python train.py --arch="wide_resnet" --model="image classifier" --dataset="drawings of small networks of dots and links" --train_examples=97500 --image_size=32 --crop_scale_min=0.8 --horizontal_flip=true --color_jitter=0.2 --cutout=0.4 --targets=["kind", "dots", "dot colour"] --num_classes=[9, 5, 12] --norm="batchnorm" --hidden_act="silu" --depths=[2, 4, 2] --kernel_size=3 --stem="deep" --avg_pool_shortcut=false --widths=[96, 192, 384] --label_smoothing=0.1 --loss="cross_entropy" --init="torch_default" --residual_init="scaled_by_depth" --optimizer="soap" --beta2=0.99 --learning_rate=0.002 --beta1=0.95 --shampoo_beta=0.95 --eps=1e-08 --precondition_frequency=10 --max_precond_dim=1024 --merge_dims=true --one_sided=false --adamw_lr_other_params=0.0027 --max_grad_norm=5.0 --ema_decay=0.995 --sam_rho=0.1 --max_steps=24400 --batch_size=128 --epochs=32.0 --lr_schedule="constant" --warmup_steps=1220 --weight_decay=0.04 --adamw_weight_decay_other_params=0.01
Rows from block 5 of a small image classifier, named by matrix and row number. Rows with one number belong to one channel. Each number is 500 + 25 x the weight over its row's rms, rounded and kept within 0 to 999. All counts start at 0. Numbers have three digits each. After the name is the row's rms in percent of the matrix's.
Before each channel's rows are labels from the 100 images, of 14976, where the channel reaches its highest value: "patch colour" is the nearest of a few named colours to the mean colour under the peak. Only what is clearly more common there than usual is listed. The data: drawings of small networks of dots and links. In brackets: how many of the 100, against the usual share in percent.
# convs0: first 3x3 conv (model.blocks.5.convs.0.weight, 192x192x3x3, each kernel summed), inputs 96-191
# convs1: second 3x3 conv (model.blocks.5.convs.1.weight, 192x192x3x3, transposed, each kernel summed), outputs 96-191

patch colour: grey (68 vs 31.5)
convs0.115 097:465445466530513466490497510491491470474517507493479445521519501467507501524457521476486511475461531521497498485466509490525472484503515480478482463479470500522515509479486495508477483475497549531485466468551492504491526483494509470478477509473491541493472480503525490460434448477533487509
convs1.115 101:513517464542517462482476499506483463470501513517510477471518473516500497476486486503538494533510541514522502512520486495512443519531542498509547462482528507507505503507507497493496478506517496540516535506469506527480428502538511472450501542484507505513506474471533467493492465538516511496

patch colour: brown (84 vs 23.7)
convs0.168 121:504449497506498495486501503478499485503612485488501489512500464508515496570487496485518514508487520512486494516484489524498499536486515495411485485495486507495484338490501497492506477397510493505488517521497475519482503542495462483488502507479496499489537481518464512495510504482469511503
convs1.168 141:532498493474502495482501508503484477491504502501479481528511484509509498576484504436509491516472495496478493539484510482496504501496459504483492503502490517501491350506513491515534458427502510512487506497523399501476523544477491501488503498511492515493514498518529507486520477509464519499

patch colour: red (71 vs 0.3)
convs0.119 124:473494483495510507479501486492520492500399530492482528511531509485535516557492497520481481476521528518471521495456513484491487511521484521479533524473502503494512449526497499530526515600490505521483486504491493504485484489506466515537451489481484502485505509503498487482488483500509479475
convs1.119 126:517482497485476473518499522503472507510378486512485508521463494482506493477492495523499522464504482497482496474501510488491487470508512477480453533487476501518496430534493515496484511578503486480470485480502508466460489482514449475488510506496508489504480493508596507498467520507518516497

patch colour: orange (88 vs 0.4)
convs0.118 173:502488476492499519485523487495491497495353503496499492480510544495483486574486491497520499510501499488490498522499493497499500512502496496473502482498510507505493484487507507497502495405484495504503485500500481509500495502493653483493514499492506498506544491512498512505493485505500497503
convs1.118 169:515494450495496499514515502501496477486378499503497485472516512504464494549509500488505498506522490496499507510510539502506505518501479463483505510493506504503440488498505497505546502412487486496503496506500469503500509501506589494513501504509488494502525503525510502501498478516521515511

patch colour: grey (66 vs 31.5)
convs0.93 097:470488474459459437495469498522498493512507528494515520476488474492482565477447475498474484495501483508477509487486495490503508514523503504506548473485467474504454486495483513521482500496514513515458521437524470494513455496535493475477482506425498488488470449450491533498489505498494554473
convs1.93 089:529476501505541506461495511467501469497506550503488490460469488516544537460497513496554519518501500523520531507475502489485531453532488524502455532484476500505551495478501460508457493514507518484497460479486513541492535499532505500553464537508523428524493488504521565546548486536510491506

patch colour: blue (63 vs 0.5)
convs0.44 112:503503490488449556500520420520465531503572481521497496479529578506546488508488480465506495514485487466473519455501523520498511475490513540488490478491484564487558472523532488483494492524511498480478502514485483502463535485466560558497489508471473501550468497517503452481524502491472472499
convs1.44 111:486519573493486546487518537478515448524549517516506528525471527505525512450499500519481477546486509474495503478483497499470460505481526470476469494507481478542492513455537463493511494469492493479481546500523469485491500495507507473511526463505526494473492496520526471474474477485544542494

patch colour: green (77 vs 1.6)
convs0.41 141:486505487497495493499479485500508504496566496499511510506496545512500481516500500485496498515493505494485506511500502489504506521502487497556497502491482499491513280502506500505501534530483504504480493509509505496504485478492435504480496486495489486506511491485495513491491502499518505500
convs1.41 175:499525500500507505473457531502500499515462498508510481500483493489497500518513507500493507510520495490492502520522486509505524525516496505501503486502474496508498309504513530502515497492477512498502503480504534499509517468500457501483506483501508519503529497506513503516506515498542512496

patch colour: white (73 vs 9.2)
convs0.128 152:502495486509492455494490486502492513489610495495503501501510397486473494389492496488491526498505492503539502508484513490491496521494498501561499510486501501491496468500493493501499503457476503510499503508488517492518492491487537506477475501497505508488563531508593489509496497498508508485
convs1.128 163:509511474487502480481451501518538534509475492510506493477492431473494476401523509430482523504513497513517498485487488498505508507520470498488506506489494494499453465504489519482528486463443501500514502517472510498508502513508511496492516516527505506489508523502481488507475467502480511493

patch colour: grey (62 vs 31.5)
convs0.160 103:480500547481528509455499497503502524481481454496503503480489526503502539476520530501509517476532513510495510436515472486525558482532475541485467533488495456488547491526502510500482482518466513470480509464474503520526500510531492496506489494478432479462522496509488498519501514517518461527
convs1.160 093:503500517509455504508489521485488520473476421512488478461479476472516484481526451486461463470455536480512508453506490472482487491566462485517459470517501511501475473505509511501488496474504517517506520454516454476474473498532476479519478542487471485503499497519503498491547506501476435526

patch colour: pink (93 vs 18)
convs0.122 155:487476508488510483520488468495487507500400493502499502518490477498518487457533493519507477521492484484455506495502497516503505522497485529518502479483499521495489547498502510483479538390490490511503486494508477500513476485493410522493512498491517488507472508507570510497529499490524499498
convs1.122 164:509489532509487511482454484480492488487474508510501494512482429473521506447507478576481497497506506498473509496508510500517501513490495538512502496497512508500517527498504509512525519418529481500506488494522539506479504469494422501497506488516496504496456526509505492503513484490474498510

patch colour: yellow (81 vs 0.4)
convs0.101 130:496481490496463533493510456500491496502578506511512500501482450511449502525510501547492510462481498511522504509527515507505494541490515499498487491519505530486490457479505442480491492580471501480493487487501497493515502476497559526484503485469487493466519488489552479514482478459499479521
convs1.101 129:508526438489484497480482533490492501520548492490527493501438496499420486486495487550490508493514480462502503496500558483490479507499496514461516498512550466534508456492495503488502512548458511476503515490509505512460508495517458454483490523500456525524509491497494504482501478486517503489

patch colour: red (27 vs 0.3)
convs0.0 126:502468503502441492509497464509474479497308486493511493509513454505505490499518495494503517488493514499510475540509502507505525514522487469528504501503494528487521439495502464495484501488470510485486483514529493491527494521505481576472497501486514488492504495483497522478515523462474509508
convs1.0 121:515513520504461487478519562501485476493369495514506489510532500483499499499515518501477486516516508501508496510483510506512500499480492501502495476499479527531482528517498523484519487516508506503527500516480510553491505480484511429485479506487480500502536506467577497495477513460498488502

patch colour: brown (89 vs 23.7)
convs0.144 139:511509506498497498507508494491482500487561507505494494498532383497547488585513507489538496505496500484493494508509499510500503494507500500431496499499489508480510505484501498498501482431509506493502502493501514493499517532489363488509506511489501504495524498501428514509505505492508502498
convs1.144 141:526508499495494501475461496500485488510447480499496480499556424488523508528506521431517512500497497487483510507495531519498520489492480541487508491496507508500499478497503519511540487461530475497512521493492402502485519544492384514518480490478512503505569499500496487495513497494477506507

patch colour: black (89 vs 13.9)
convs0.178 113:500483498494506468519515547487512519501428495486495510498485517503471496510480510470503492507494502530498495468496520459487485501508503507537535488504481533500479522513490492520469488428495477497496509471478499501524510515471466521486494507498494491504566496499525511486485499519513486481
convs1.178 139:513506479494491523504468503509524559483402517503480501500513458511485507505505485421472501489509490485514515492498517501492498486485493486502492528494538498499495537536518495498476462447509496493495500456533487492500502481547490472500483504504523507494526471512478508486499485511497489523

patch colour: blue (52 vs 0.5)
convs0.107 123:514490525486480516468474466481480499503573485497494496494524661502516490485541498466526497489502501478481520499505516508500492509499508505548505487472497533484521529524500449505499490370488491481500486493505517495517499489509472518515481500508520474494539493471530520487493525467516498517
convs1.107 135:505515447494514503490489533508484494490564504510488492494536557487508524483516504468498479502519482495488474512463476488496512502506502510485523508493480493518518534465507495488507497399510473494511515515503524498481513447491512465483556496517501468499538504456561492495507513500484511480

patch colour: purple (88 vs 0.4)
convs0.55 157:499526474506486528495507465485499513499377512501487507508515547495505506442497511497493510494498498498512507514498510510506500524487481517479510486496507523489500468510507509494506474492506506490495488476507504509517499528484434526493506505495490497491526508505532476490502483487488496510
convs1.55 152:506513489506483477500488531514510493493390505501484491488500484465511505435491503493492493518513476495515473516512536509485514505503466520486516504505499528502467482500512511497517474459512501486509519506502532483490499502501441477497458498512492495502517513528541496482492492498487506519